From a checkpoint of a small encoder-decoder image transcriber.
Training: muon at rate 0.012, 18300 steps.
Data: trained on numbers of one to four digits printed on busy colour backdrops, 295000 training examples, 15.9 epochs.
Rows from block 2 of the image encoder of a small encoder-decoder image transcriber, named by matrix and row number. Rows with one number within an expert belong to one neuron, the router's apart. Each number is 500 + 25 x the weight over its row's rms, rounded and kept within 0 to 999. All counts start at 0. Numbers have three digits each.
Before each expert's rows are labels from the 100 images, of 14848, where the router gives the expert most weight on average: "strongest on" is what is common among them. Only what is clearly more common there than usual is listed. The data: numbers of one to four digits printed on busy colour backdrops. In brackets: how many of the 100, against the usual share in percent.
# router: router (encoder.blocks.2.mlp.router.weight, 4x256, trained with AdamW), inputs 208-255
# up: expert up (encoder.blocks.2.mlp.up, 4x128x256), inputs 208-255
# down: expert down (encoder.blocks.2.mlp.down, 4x256x128, transposed), outputs 208-255

# expert 1
strongest on: pink ink (26 vs 8.7)
router.1:489510509497504522469427532515482509514470541501558508495504482525487503531514528515450469532489528494514513496490537524502471542493532459521470
up.13:490459493511507487477512467486496482483520481494464513486538487497528484477528466492502533498477456535510493523466488512496501476476503490522519
down.13:490547521466477497580490486543547477483465489506476533474517483500524469448485528484493521468522529467488488513524511494527527512478515528516518
up.14:510517436508486475469473548476518527515490478498512492496502543498491513471523483478445422514489522503483477551537495515488481532457515507487465
down.14:522506481511494498537485488474517529480511519521470503537484512479462456495506446521464477518515474509506465502443489503511469521502511478503526
up.15:540482464527476482533485536518499521515550504524517478515540506487494457556503525509513506513506566520538507475500517485541514504463472483505495
down.15:448515487499462525474511455554501496494493510489490478530507494524504533452485486511511494506456458508519507487442508514517497493524510484500548
up.16:505481531550504558518523511500496509523499474506508471540524462496457500479531517509523518504488513511465504501493462502525529530493501502520502
down.16:498486527458532458495456503568541477471457483501536502528450537506457554467502505518524494535495500473488477544534461499506518529517520502474480
up.17:490537539468544528489536486559504484491529490527516506547490527519460495513495480513511488488512497465484490486532526537517497487501511491522481
down.17:521542486530527549489499509512496532530485503490459548484498527534514504522451494492513496478511536486517491496441520494485510485490560493500494
up.18:501501494511484493493531568451504508492507486505490547500503502467491499481518440492513488493492515458460493525514552569486446499484503467494472
down.18:470493505532461480530504497503485515525529479510528524527504498485473470493529491492537503497545456477472519492498521508512472458478483475483467
up.19:516478549512503514497505463490490514490457486486480492514497529538478514511550523515489480485513531502449489474525433519542551519508519509478535
down.19:512454435528504467464556469513493476499512508509481470509469506513533519520508501519496455505490520498521500532496499472497515479503497495456487
up.20:497478509499491499492495530499494550504515512483545565472458492508433473514517489475482469503526514535480486461488504466511508542488508510515456
down.20:499441505486507486494553540471484500498450488507507468522525523488527455484465504508496506456537511529480490473528551493493490518538512497539490
up.21:467480557531486475513577476470489532500537506496503445525487486477505462503538464482551523438469497505532511487493504506495526518477513526495471
down.21:464495498519526492489504480489506504517508498505529496482488504512515510520509513496490479453558530531521467456536467479517514458510504488472521
up.22:478498489481531481472440594495522446524518495486544556484498501512488506498515484509503512480523458455474504503505496499472469500446515444490490
down.22:467473500489488506489501429496538523460576526507535495501548488542497497522539534519472522498487509497500476552521505492516481498492478485482527
up.23:518505482475506464458572516537503481513515510527546522485486482469530482518506503445572463508492522464548504515535507496524487497507505511520505
down.23:530520531490438489484501497476495469578483555563517503530487476491494510453481468507488497543540531528488487453511504497497473480517467503543530
up.24:498502483537528527467521522502505478522467532514485486537471486477510509503503470494481539517534480550482505470489512525486538510511524512527534
down.24:505471502501525506483497487489492524501506476487479521482477501543551507507469435459527504475506474440487501509488528498467511512492526556534545
up.25:497472490525500512484519484494503441512524507503476464508485482495572480504540487474476481509482552497503491469520536459486494496472503525493466
down.25:473470493547502504495469481522477439461540440501479522486491508488542497455494496516482498541496517495507513492473488540500497483500484504492506
up.26:466453431502538439535493496504511515492479500522532473496552488520542487475508473488462457513510511499518506494482539549544517484520491443461507
down.26:497515506509508520503535541454477469473511487472477537479492513518468489518545475551504507433509511499517442495518484505487523484523496466513480
up.27:499492586474480517500502498510512449482509470451507508492491495513488559508508502462542495501477516527521486522542515492540473475498508544477523
down.27:490512421488497474487487510509455502487544508505489497484523501479504484521535482498481476474491475490479554475487490510519478531511529488495480
up.28:541541463502509502501478490512508486500454512515469495514522479467511454520498487517430511537516510526478503543507476502463480511520503536483485
down.28:479517472504555540501482567449549513503518499541468476503499522459521475516529518490499506482439527474484516531489483542497499496499486463518482
up.29:499496497480524484514560510467499521489494517482500476520495536537493497517494522467482519504493529518577490543493507487516469515518496500508469
down.29:461474562473505498497484514472510502510501514525461479537493522475479507548489462537480512502487495489495514458503478522465511493531474489497518
up.30:530463498535513610482519498506497461500482501499488504518473458508495511512477491504478470494551478508476494508492534495530529501463502534441508
down.30:525544481513547498503498493507474526502505503501502516478519496468513519526489474531507494549479509492525529458473510513544521535494489531464500
up.31:513551553501515515493547560468458495503514508508516466543525481521500498517516483477522483515500509540465525479536476476517520539488506508497451
down.31:484476449465494469491518479477478516490497489563492488456501461481496477515507522495524501506517500482499426503557497484507513497505525493508562
up.32:503490486470531505490492524539481491514500492463512476512498518467457485489508472491551513494516523491493499473529491469488472545512480468508494
down.32:511475487471519541491502457544556513497508445484481434508504514460519513486514497515533487523460522487497560556512503491600455487516512499530471
up.33:520507486511531485481531554504513516501522505559461516518506493479523495503548483494448489507504483477494485511566538501515482502518503523511489
down.33:505487528473493511502478504466510507508525495557448573514451476519515519488488473462521473504499464502510496463506475505491517529506495485553479
up.34:513477541509507466469482499521508517507508525488492490496524497508481479513511520518457476503489540517476518520531505499496500523522530529529482
down.34:506542477507526497495484505572512504497512505520490499500495476499474478509492511467500496494527497489503484473462444486529529471456458508499477
up.35:487466508562517500493494478545518579496526517513502550494543511486478480537539479472530503509510463459495501482443501473478498506508556549533513
down.35:493500482493494506502480537501540539515477506530525507503528505520480507459537497466515539553491504512493554499526519471525458525515467459473471
up.36:495488451541508520499509520490497471528511491473493496519505498517528462515536515545504475464535532482473489490507499449509494513500496475526492
down.36:500523476459492513501504485537524556494464501480523497476478506521516533493482524486507498479544491502520499482504536487525535498502483534524516
up.37:560533511520495528513506492509474556515517467505503462525524483509484509459506472501549518507524464510557494525467498463495517486472513512534444
down.37:535499519515497455487509531530491495496490462475504454482491504498480473485512498529489470528468531457550483506535473447502527500471500490488542
up.38:488474506493526541534486526501512503512420532504492539501441500531463471491477465481529481504519486478476471513474485492546543473517474483501507
down.38:523521488466489479499523493537456483482504517438494510521490520554511492443467488493512464516495481471536482494514453473500506501518488497505459
up.39:532507446530519484508541506488505530500506535497495465503468504559465536482539517496449462553488470502514527493509500503493502507498525463495495
down.39:529506504482512520499500464494472535454495502452514562489528554522491471468499508537474453475494538463500521472458482472515507500523470469500477
up.40:472494508517471524536471463500512450505511503503563488501493534511527522515498492471541492507510452540483518519497507497498468511471486481499524
down.40:516488475521519508465520522484508483562512534470514464587550509488518462456514523532457495464494502542532455520457519498493506538491532477483509
up.41:477495513483536473515540498540499539499523493421527530527485522524511476529492492506425531519489498485549495471454486522482503508510492506505491
down.41:517546526518477494492535545521457480522500531504472507478463513529522467510484506502507532513508513499539512517496505475484486508529489499461505
up.42:544524507528546535456524514547517512511529501561480526527553489515546495468508526491470489512502523503471521520496462520468480508502449493503518
down.42:509478511500494490467540497494482504510514475527471522509487495489492515547526492493565488497487484501547509439456501469489469505499474499541498

# expert 0
strongest on: on a plate (100 vs 40.2); length: four (55 vs 25.2)
router.0:552508524483491502500551541468500499509495458500491528506509484559556512496484491494492523520496507468479500535498482484499458491513470480534508
up.13:525467487526508472504480432504515527531527473446506524498548488495552495497520515496454528467522509474431508450496473499491472513464489444497483
down.13:523521509514487462477482492499506531521497484480539498493498491536518496530508520511514473447462480508501495519513515495468512518453467478466542
up.14:474487486467540435538505516491500496487461496496510501497483512478486484482528467498483491483502464480482523488498518518516479485496476489525475
down.14:525478489526537511487511532503476475510485519503532463468504507516525461485481526483531531507493465528518470500468481491436469500483482516471476
up.15:521511464502514511517456533501511463507489486491469495503505468485557489534532516504512484495505465493482546542499483456522511505508479484507485
down.15:527474541505479512528500473493497404534548473502468549509516462492437519515523522472498496477527526525552515530535451500462470486487516510509522
up.16:515521466530482497487501493527480505484501523586482482521517518487447464466500491516514508529500438488469478582512523503514459505488500434538498
down.16:517523544494504517541521465446525520496506523461546494464461477517536495476523502478534515518491556508521535515490512483524455516435438472505500
up.17:509539528493532451500490508466496507506495481530480526487501508546514496495517489520515488524479478548528478437468559507510520481522510533513447
down.17:489560493517499516494514488528446501470521482513499508499553501478539458525483490529479476515517501509493509514495480535503487511519500494488530
up.18:471507502510478531496440492505493555509463496486503484466488493500492507514530503493515518506499485492481502539494602516531457495470444480472448
down.18:512491494510504453473474499486513565471502488484484510555554552515488564506485463489446508517543516529476495500449488499448525505507484521500455
up.19:481532427527490499505514473536490516510556519468522497483520499496497508516512518500491524461461516518505525449500567496497505515481505494508458
down.19:500454468495539478493479500484510460476515524507468475509466508498490545528459474499538486452498515521509479483525468489567487506524508519458504
up.20:511514501539495450467489509488505504489481494458501488535513473495508484451536520499459445507482508488510519491535495501512531521517506489477503
down.20:548467482513476520505485452446529502488466485520534457478486503440521486441511543476481503494498506494523479510422494493483481508507503486492532
up.21:499517498497466547459469493489486504504471466498506515496514495455471493487503517521507522497508472488502520522448554526533482528467485517534480
down.21:518499564548504511539481490491487483472504524465491491541496519488504468429490446568494507442499448493496481510542538527505531468502517485494499
up.22:536470501528524487539535494500474520531505498434482494518509526537467446522483490503483496496525494522488485525507507492505481482519555609497491
down.22:436492498492474501496530504483485471453567519465494485471504503511480501490491466490501512496539453482457512467446529506512498500512494473497489
up.23:498524516520529531546500518482489514496520494559482544512529494546494486496482510481490466468513453486496503486467514509515500495516512512545457
down.23:469527446499505453508481554475532494506468437471526524511475489462559482535512496510487465528493528518512491481534506500537526490500546505512515
up.24:521538515508474531525523538529498484537535524529503490524481477471506508521540515529551506551512455528498529450519544506508542497454502490441504
down.24:491507511500540504510531549514566448518555507466424470464502500490489481472498479507468534475481487476460479527523482534481500494523495520538507
up.25:531494474490504473554529462451499536516478508488511480496496490512535472544514530500547467556503480476494497506465457480462525504530505476478526
down.25:550467487503464439495525496482495448502479475499528521499500516492502536479502489480505500489507481492507547505461494474497467494465520496510546
up.26:496471519514478549449487542514529490511495469508474526477531504477503528486510507523502491527511511513536500499516484533503535475539518559476453
down.26:504515500501498534532530514553487466481550512465494527469476497462523493506450495509520498510502471474459517516468485462499507500493492511484498
up.27:498525520498496451466488502535524538501512501492510496494465469536513477508541486475490573533490499515535514535500558506508562485479491470528481
down.27:541524461504463461495524484524484502467544448516500491521438510451499495520512493546463503481482494505535488464477468497520511495511556478492514
up.28:508515544485527506537436482471496498513466506522504516496472549491489504508513511449559489503485478478512520565482594489479483535492531498494491
down.28:521483482495525514498457518523518444522482510520476516535538519515479464489508523531568512479524525487552505509531465507488467458502495500493520
up.29:481455491515503562488475473478542489467535494435533508539514510471486500480520463502457520484493482521487491493475488495486510493490504474506485
down.29:495460518525490505480545530503494474523475485497454541489485487496539504500507512484436482506490458535504529547527486464476521540493498533474547
up.30:501523480531509495502543481479496559496546509548458515512508488534450464497515473527480531501530457578501501508488482478498443478512479518502537
down.30:518460438475534511518485510454522504520569496463479484514479502503500527479498487523541507529509510478474514490527509498514497471478505479516475
up.31:515481533503494491508506482463496528482530515438527518472430507483482485464511500542500482523463472542518504475514531505507500556473538514523477
down.31:518472450497487517517487541519489475506522553512486478508476516500486504485497500501431494532504497513483526478509474483511510453502550446473468
up.32:510491493515509529513530499482488522462513517496483507501494449509486515525501510502514432530501530527475484530515522458475478496498496488517498
down.32:471489554530500485498505476539520493505489481489503537472484458502516512533482506487532498505510445492488553486478471501513482511526486556532500
up.33:478462540523483502498501490520519543487506511504535546479488560487455482547519494509504459480521515490493496456512528539476514493516509546498507
down.33:470479497450504518501506503475443479460513524476494517497478535482535504517459475519513519486471465553443508465502523496491512490522454518452507
up.34:476440486478506507524523463518503506494525500513509514512503475541519493480484481482525517510494530559520502473489557457494558481521480508516539
down.34:533468467479508454510509404490507517475495512482518478551483463510511517486501526495485479490491505508469481532483519481530520485519497462518504
up.35:545475457522518528480510467494480450533486497441498450477531499489561519515508517525476468520488494526490498510493528529496529527510495449495506
down.35:548494494517491482520509568460526527478590477502537471448476459478530519481527543526490503474510472483483476517464437494495459523516492465455500
up.36:487445523508498513538485492517499502507451529534529548519504521518461493450524514460465534516502456502515507498510462498528519481470524475535461
down.36:486481507515471472479505483524422496513554517519520488526526521507513478515488486496531500544495494480494527469478457519485516461501455481516494
up.37:522489558511496504440498497524519520505467483466500516482495521486577482450462488483503522473512491483495505499481466479487557482495500503503479
down.37:516538490505494478498463542514528508500491472473460516503498436496475485488498517513485491539472534531509470504542506474489507472452480505542488
up.38:500486497528488493488475504479500503510525503454489488506536527499471490483514522467533507504511548479443489529510538510492463523501474484502505
down.38:448479549487533496457532495487529514450505521523495477515469489488538534514522468522517496546497482493529507496485493533502527477521462525527490
up.39:515489510449480487511567509504486525532519495497483523529505512504486512492487500516497513488505440536529483465514583471512512495473486505469480
down.39:469458450501491492478489473461475497488451505472505515465516501509437529505504531487505508574518516473450539559481476472489512504498525525473469
up.40:500525494484499495520513526488498494515493502507481499520495503498511485489497514522508561507489452453485513546499498513550567520502492536518527
down.40:518538458478490514528471497485486459492451480481463516465491471501500497467514529544529476506488517450506501493472483476498537511481542462458530
up.41:544506534537489520477528539443512487540509477460522443511508482505448507513527527495483520504514490523493510519555521519497516522560490472525523
down.41:476503533481478469459500526495508493493531507480437507505522543487501495503505499497522521494508510509484543472546473491506492509519480513534483
up.42:519492480478495511459509484481486537488520473503507461471465495463490481531533493491512469539495512491521488488501603481508502499511477492473469
down.42:488538523529492508522462533550537506496515509508507483451480509498474525466500505510550508494470502499472541510462466551505533493522491489491531

# expert 2
strongest on: length: two (75 vs 25.2); blue ink (32 vs 8.3)
router.2:461507512514513504517504454503494476485525510519446516500501555455468521473496517488485493455450492534526492459457505482492510487449487500506498
up.13:526508517529473522465505529507552463520486489507504517530536528460501465535479465487487495505524435471528503560513489528485442512504456526487478
down.13:492516491477495527513480472506472535499539468468489507518471467468517480517546562489518473506485495479484518493496463472528488523486494514479484
up.14:495535445470518486547455512516486495524486510461513484474502487503538501507553510496543457476511508514488506540478444580480440479520508493539522
down.14:511501484478481563494414514483510447464498518501501518505483453525516560484504520494553463545492489484528510501524477535485517461513482491530508
up.15:472547510504498499467497504497478507522514508540472523541516476489500531443488479531450504451489525551438545509503537502520523484483490494491487
down.15:491505496500509493487543495529454483537454482527499472524504451480516512558507464549499524496499493484522477506525452486499499480531510464537487
up.16:453547515518504490509502464478514514505514479499499520469503518526428526445483469520489474492516515472469507483472566489518522512508521514524518
down.16:476460495514509490513501499503462526566537485459503506549527512470549507499532488491511495501542555494523491514503482529470514496509501457518483
up.17:482520545490501481524560498524520513505511518550522468496519500537508496503516518455507550510499507519544501529496520508508480524490511493509511
down.17:553509511479468462483488471516529472537526473533522495487481505480475531491507506562497483452492494443457487505486503467471534504511495546507511
up.18:522478478497483453524488497502511480494440483453501468510484513496482500460528503518472550521503517536493513524488548527516479521490504463515513
down.18:483470498514512519504527465478558507517515491507496502476474488512537456542490487483483479501495495472457525483512535570494526525515484494501507
up.19:519511505516509477466537554489504498506500480542469439451461502454533524522522510536507548504520521516514518473486533461532514528538500568508469
down.19:453477489480513504484501474551491478504503476483553554466478528513473497487467473484507542519528485473496494492466460492516490477480497468496517
up.20:508510460475510501487468530479534523470509477497496496549527490533493494439489452456515443487523499481545478553507538497526515511533509499483545
down.20:525489515516493497507502502485519460502496492492491501474497533526512537499498483518511557480508510500543502478470475516518506515512469501475547
up.21:488524489498518529476519492475506546520491496465470437516530494522513511461490496432538547540509503547494494486514561497490478525482528509468515
down.21:512521512508520467512459507496520498513490522512507510515524497498512507489489504467496477538447500491500505509487476475502477537518465495480506
up.22:498513527499490471483470472521517491524505518515468515487514474463480468526464538501509488497483458496486509517483521455514544481522471518495522
down.22:538529491489518511498485507530504526484532500507515510494476480490462491486502517460505497536532497509562493464491538480531460468509482503511471
up.23:502449476508501505506438534473494513489480531485502402497524475473499519522512489476506503483496502478494513491489482538493475492532505452512564
down.23:509475507540482537514555501520523486491519520484510472480523458505541521437462487524474468528507542481493428523534505516520493512527524473474495
up.24:532501469534489442500468473462484510520535511530471492514525513479500456492526494516496499483475541484508451460498510512503496454474482485511494
down.24:540503493501497501493543520451569487508504542486525488483513503456526513475536493491500500477531474512528505508468491457477481529496487523532510
up.25:476477504470528485454509516501508492516486497506464548541502530478530508500517461482511489522500497492511492479516526472503515497473522493512496
down.25:534532503478495526517464474525496522500494447492514491520498492466475489491502545506495499521494493448509455553524549490502487503510531447502510
up.26:477526498529493512510439475481505574503479480509485504497525527500511463526509476508525502537487468476497468474487463492504515514458488536500520
down.26:528478541500499536496523535488490504513497472498476487455491462477493493504507513483470494499516522477464496462540483469522481479463505500473534
up.27:494525518539499428503464541498494520496518542458556459540477530527525487529547482499509480488529497534529536470459501498515501517479511498502470
down.27:521513544492504485523497504496488529439532497515454500481513466560553508513466508499500538512486528490455513541455493489515518543499496448541515
up.28:493456538502524516499596468529500566543518435484547507512515541505506488513505476450486520457513508496515514511520475476498506458504483470514495
down.28:509492417501487509483552535530511534521516514531516482522528493518452492533511493546506481506512474463475522560534528486522555504509478518523502
up.29:461478477504517545491450511528494496516464535530499522502465449500497485491488501490457483509522494479530488546522501491520495492512527503485461
down.29:485521502516516489522516464500477465519501521449482487499498478516466505503522498484545508502486521512496547471490484518523477472520501509464483
up.30:487483462478508458464526501473501444493514494455466485519494467475508443493508502538478539491513444479464489506509508516485484495496501516515513
down.30:501522495498521537480501514479501456494467472494511454523490515476491502501486462519524489487521486510529522551547474491486486538514513517484498
up.31:489487540532487499534473467506493483529469498519510530487469507482530488479539486558536527525522514534463521499571518523528515495493508517511516
down.31:459502483504490490475520476460528493464485519551486466478437458478449510492486502529521477474497491534515445443510488517509524489463505484530479
up.32:472488497502479495499470480517511463505474522557525487549509502476469507486492507498551510456485514488469503486563501530504492499486483526503487
down.32:484498493465462504513480494467514483513502527546551462472524432500488481486507544473467490487513516488520487537507514491487471521488500527475510
up.33:493538449513511483473471498478500485518488512485508543491515579515533463492495527471510485525460466573474514531492523503487505532541512468482472
down.33:548512494490491498504545485529478511479521478529461456525542529505519469517516487489461497536497501525476498494472557472472499493519500496526488
up.34:485523442494481517514461505535549525505488463526462518510495516556490442468499468502518518486452533478502485475495551498541484475438523493508521
down.34:531496559527507505482469557506534452501487511504526454509525511455515484477485515515494477499533490500487487535537480460497491494514532512478486
up.35:472535540495517495491503518455498519489500484527505525515506528491466523507490488519475481490490488496459497482506485463483543455471484473509523
down.35:484519551488475513475478543516500492485515506541501489500524519429513466530466484488485515493501542513474554499459493471471492518520487474501496
up.36:465514466452508491497465468530519479473473476420536501498479519485478473505509525447450508452531581491529499477452454482483501471560486467500534
down.36:514520442496479496489526514478498489469533515480535488510463450547462536510470549497498486486470557465505497491513471476536494474493491573468451
up.37:477505493518492505466459534559525502501515514475534472512505457498554514498508502504458502508501517500520508495541523502498482497534536507554458
down.37:512486482546487528458508519515519455491485495508538552494488505493508499554512549482491504538476517467522490529478485523500533514477498459472539
up.38:464542496513476528553481490506482563513467518551484532490520445521515492504512519517459489477521484503487524492471491452553501508482541467482538
down.38:537469493518463494485540517437500493523452501493477514473517520495534474473531494485480482530531538532530448512444535521522526493528476488576511
up.39:483530484514493487556519494493502490511511498537496496501489496501527501494494472499512532513498536545517467523533492561479516491476494469519527
down.39:479491447498519476528503468486498480509515505514495523508473507527490489475490463497549521561484504506513510494475498455515512487538531501484511
up.40:465532444524522514420492458494503489494479494547500546514483510513450486496496465494506462522514495445493483505550519470492472491479536481486500
down.40:507471535515545485525458522514490490499543517486492543510504508489514520497498506481504490494509524511515517535522484477546567532489493464534495
up.41:532499480519487526488493497524509476482479475483506549511514448473524489480536484526523473470503528476497525534509442525531510452516463509496517
down.41:500501480491498479495529479533484465480499502513511487520493539531440507499514481503452518478522494510477488518516503514495496461509450534464532
up.42:470522473504491506493493492540485502510495472495519483511512539541527510531505463475491491493504490486500502515488527501520532509498489540480489
down.42:476503480506520497473539504455526514546486489535521499477509490545472557475533487502531469517490508508481507483455541523506510471475474509529456

# expert 3
strongest on: length: one (78 vs 24.5)
router.3:498480450470473492518540462500519519479519496506499489493454481468474501449471479511556558483539487503484500515526493530480548506524479530448525
up.13:498526487503505475506485489485508507519480513546548463513511480525493503505501498494504525521520519520524461533577437537526515520492511522455483
down.13:527486453482479527506531480487498495492471492530481468512533490514508521541503525517536487511475499510523476483497480522535515473495524499483464
up.14:472464486496521538528483534475486493502476492511495473524491511477513467495496504537545507530512487500462508529528461468491526514452514583479500
down.14:527491480500443511539466469499522538498446520502523501470476462533516473470472514470498519523457530500489540547505523508490507526476486526508530
up.15:486479483517515484481466541526487503553455503580494481496495529503565486516505509510495463472512476445487508488509467501490490487504448468535525
down.15:449559540473493508534519480472521499505507499535450518490523493505523497502481496476501494465481525534480537508433507539449495482470526549485472
up.16:484501465496522534498509503545505523485487501482495535552523482475544504462529491511527516465491542522523517419500490473534493475500509467491511
down.16:505482534472499466496498537495559525470480533529517532515494526492460469489529510509483503537504481481509482502515537502477529473472506498489453
up.17:521517484519512494436475501524491455511508487524463511510484511498468501475502501518484499506478498520533514475524495493491433479490459494435467
down.17:452480495512477512464506495478507536447475523498536500457523532482496485501479501518481511464485501514480513542493531530495498467481471526472557
up.18:449531532524499492523479479545520522480488479461517543527493492505540480468507480514486442507483509475495519536551511509517510490514486544510535
down.18:489484439464492486513472477509480530518490497496479501500484505531494524480491537502505486511497523536495489501485500488532484485492476475547477
up.19:506507506525499500483507473496514474533526493544522551527533521508534531507489473473484527497488469517484497478489479475472508482479488482475477
down.19:475514536549468500535492534458477513471510514460474473488455486490495521496474507472491526526534499485491500466533552486539501513492542523495457
up.20:531479506523479508470469488447520521501495483508507509534534499518516496485495508511522482510544516477476498522523529451503474497538482516510561
down.20:509467551504537499504502497490495459499511533522502511501500503502501479542506495539507513428493495504521520509513481509509498503504459553475491
up.21:510564488511480506518501549490491481499518496464520501480496533507481530494457473481511508512533514527531499496517515467523483487488525505478548
down.21:473474453521527516473503490490453508488439482505545545518536530498534533498492463490541472500512505500507478512539484519455483501504492477501524
up.22:546494512504520481509495467486503489534466513562473478479522491502468515505540466505453494469499481465487507518504518458503525501477510505509506
down.22:524480457548471501529501504516537472515503467467490533465484523437542503454491503485506496464487522479501499508477489507525472467484516479481514
up.23:472514494541520501487488495494510531474493495498496483494554521531501476482507471512480524483511519514506472505450591512475490498516465510534491
down.23:506475515526466493459446497529490501532462531556484466513491480500524479506490520481500508513483501482521528464461469519506464520481524523502481
up.24:498434525519511476523481464521510455493475494533543482525475501499497482517535471532456582529492476506509520535467470471490468508495490492539553
down.24:483404498516528499519516472477522506464511515471496519487477519488465502496467491506496492456490532511525493539523474472531507530512484511487525
up.25:456538511523503529474551488469518521523469484485487518486527525501499514511515539470548483457493482519472491466455463532493481492504487537492525
down.25:462504478512470515454487508530486492487513489507530487505447460491518549508495451522515532557531515510489502514503464450539478465491540496521535
up.26:513483508527489570518542512484479501519507497473513515497509483501518463519472494484450500472523486524530467484526525500504495541458464526511554
down.26:521447484507507468508491497466553528506528505510477536541501487459531497516545491490480494460497511501487488495516506511522470500462487518477487
up.27:502505499520511501542526519520495492510515486515537498522528496491536492511520474480449471532480449490493516517492479468490477502478498517491488
down.27:510478448438508516533513490484511471538453503506460484474496505507485483517505531469479473526468473517474422492452506465482504492537531482515518
up.28:483482468492486492476463558504476515482490507501511460539477513468495479488542498498496495509517511525504502479494468490502493469443477509492490
down.28:444494479517528520491527517511511488563473476490527459464499507464510518472491476472496489485544499480534484521537500512456490480498501499506532
up.29:472433543488490453507515506507512538500523504500515478480492520555517561463540552488452488558521473519472482505520537499498547476465516497502536
down.29:503510493511488510496541493457508512500563504506544441488497514497551566547501470485458477466508483519493500516490505460475503544490484467514513
up.30:481448487497488533478491514499502518502510499462474494541484563493489527495532458506512526569498500524462508503510566486486491533538505527515504
down.30:512520524459493451493523507479496488497466511534453486490497492537479487513507508530500464463490509524442479511480508482506505455532488497514500
up.31:467521520499478432510511504495463505513489479513477537526526522498498533504510487517489531455521480511534512464520449490503541487493465518483499
down.31:531541515491518501521512486486441515524471473485437522475542532509464495502523498509499488534492522534462538476470493472513493486460522509519490
up.32:493574506504492506488481517438491540530552480500485520521505521482465504444504481534473503526489500517531513499459478460513589513521505499519484
down.32:483469511480523490500472524480427459471510527496505483550487509512470528483475502453495496489477511495493485518501495491487493470508515502508478
up.33:491441496496481452484447477514501513494449522484520467488476483473523551493500501468498496518489486463493522572499494486543543468503485468516504
down.33:516497486484482588514465465487524497535470487480492510519531517557545496522478513481526480468495507502527527507471453499498507473487523500534485
up.34:488524439545493532512482500553488468526520501442489530509519475557539506484500503477484503522511529555524501466497522492549479506472543462489542
down.34:514517484459466534468497528489517490511461508504508497511515485469526505526503533520503502454540504511469488467480520527504523516544511510491523
up.35:498459555496495491510566512492525544493542494492519557538520508550469518505463439493491503487485515525502463525461507473480542504502507424480485
down.35:499516497499518449532505506477471511506516503514479485542517492550484532499516510554525526489503473486469487494486504490489472509467513488555513
up.36:497533489518509536546519487542521502443536503492516503518501484497474468483456513507556500512521530513495492459483512510530583472489480489527489
down.36:508520403495473473487523496482526486549509515507491507503526548486546488487510501503488500506484556509536468504506489526507508502500501525551500
up.37:494478494475511495495514471451496498495475507452513497499505514462479452507510495537516488524473525480513501451496521516434452495515510507476448
down.37:518481523483493510519442533453448489478499477482513519483486514515497516474532488484523508484551495457485504475572546499522486481503521500487474
up.38:534521481514507530508505515476469478513510506517531510508498541507534500516456473522476526507492480564545514464496559509521468492491479503495494
down.38:491492498522523499496476528498522490506536489502509470471507504517528482515474506503526472513481453488476487510524478470536521494510547469466507
up.39:507494517499514553505440520476532492443504474491547489483508518494430510454474532486517517524535522496496469513503475510520489480514517536526455
down.39:475455463498514482497514455521471491497510521489517537545486492468453491498511471471501521513518533474445519467486480509513514518548504524507445
up.40:481498454457476530475537529481492509526526497480522469500473509473562502523521505486512503525500546481506526482450528460478471531503521409489493
down.40:515501489505510503469513551488513484499464507468521519497520522529561506522495520489540482481455491453479480500430452530472516454507465498499521
up.41:485496475472500501522529568467552513514472520504500438529515520501511508518452460483510522542528542501513473524494488557497491506503496506517471
down.41:493572506467513464498544540521478495493493544521490473485464526531492459494498478521450458504498522518513467486482500520536506515515492509485518
up.42:540563486476533496513491475532529512527494515497466512503530498499540502495547482504527504547520540478526506501506517439481484512492527527540473
down.42:417505482504527469519459545505489500470479496473490496495490507522484502466490451480476481497489501493422515502494493511473512499507453480521526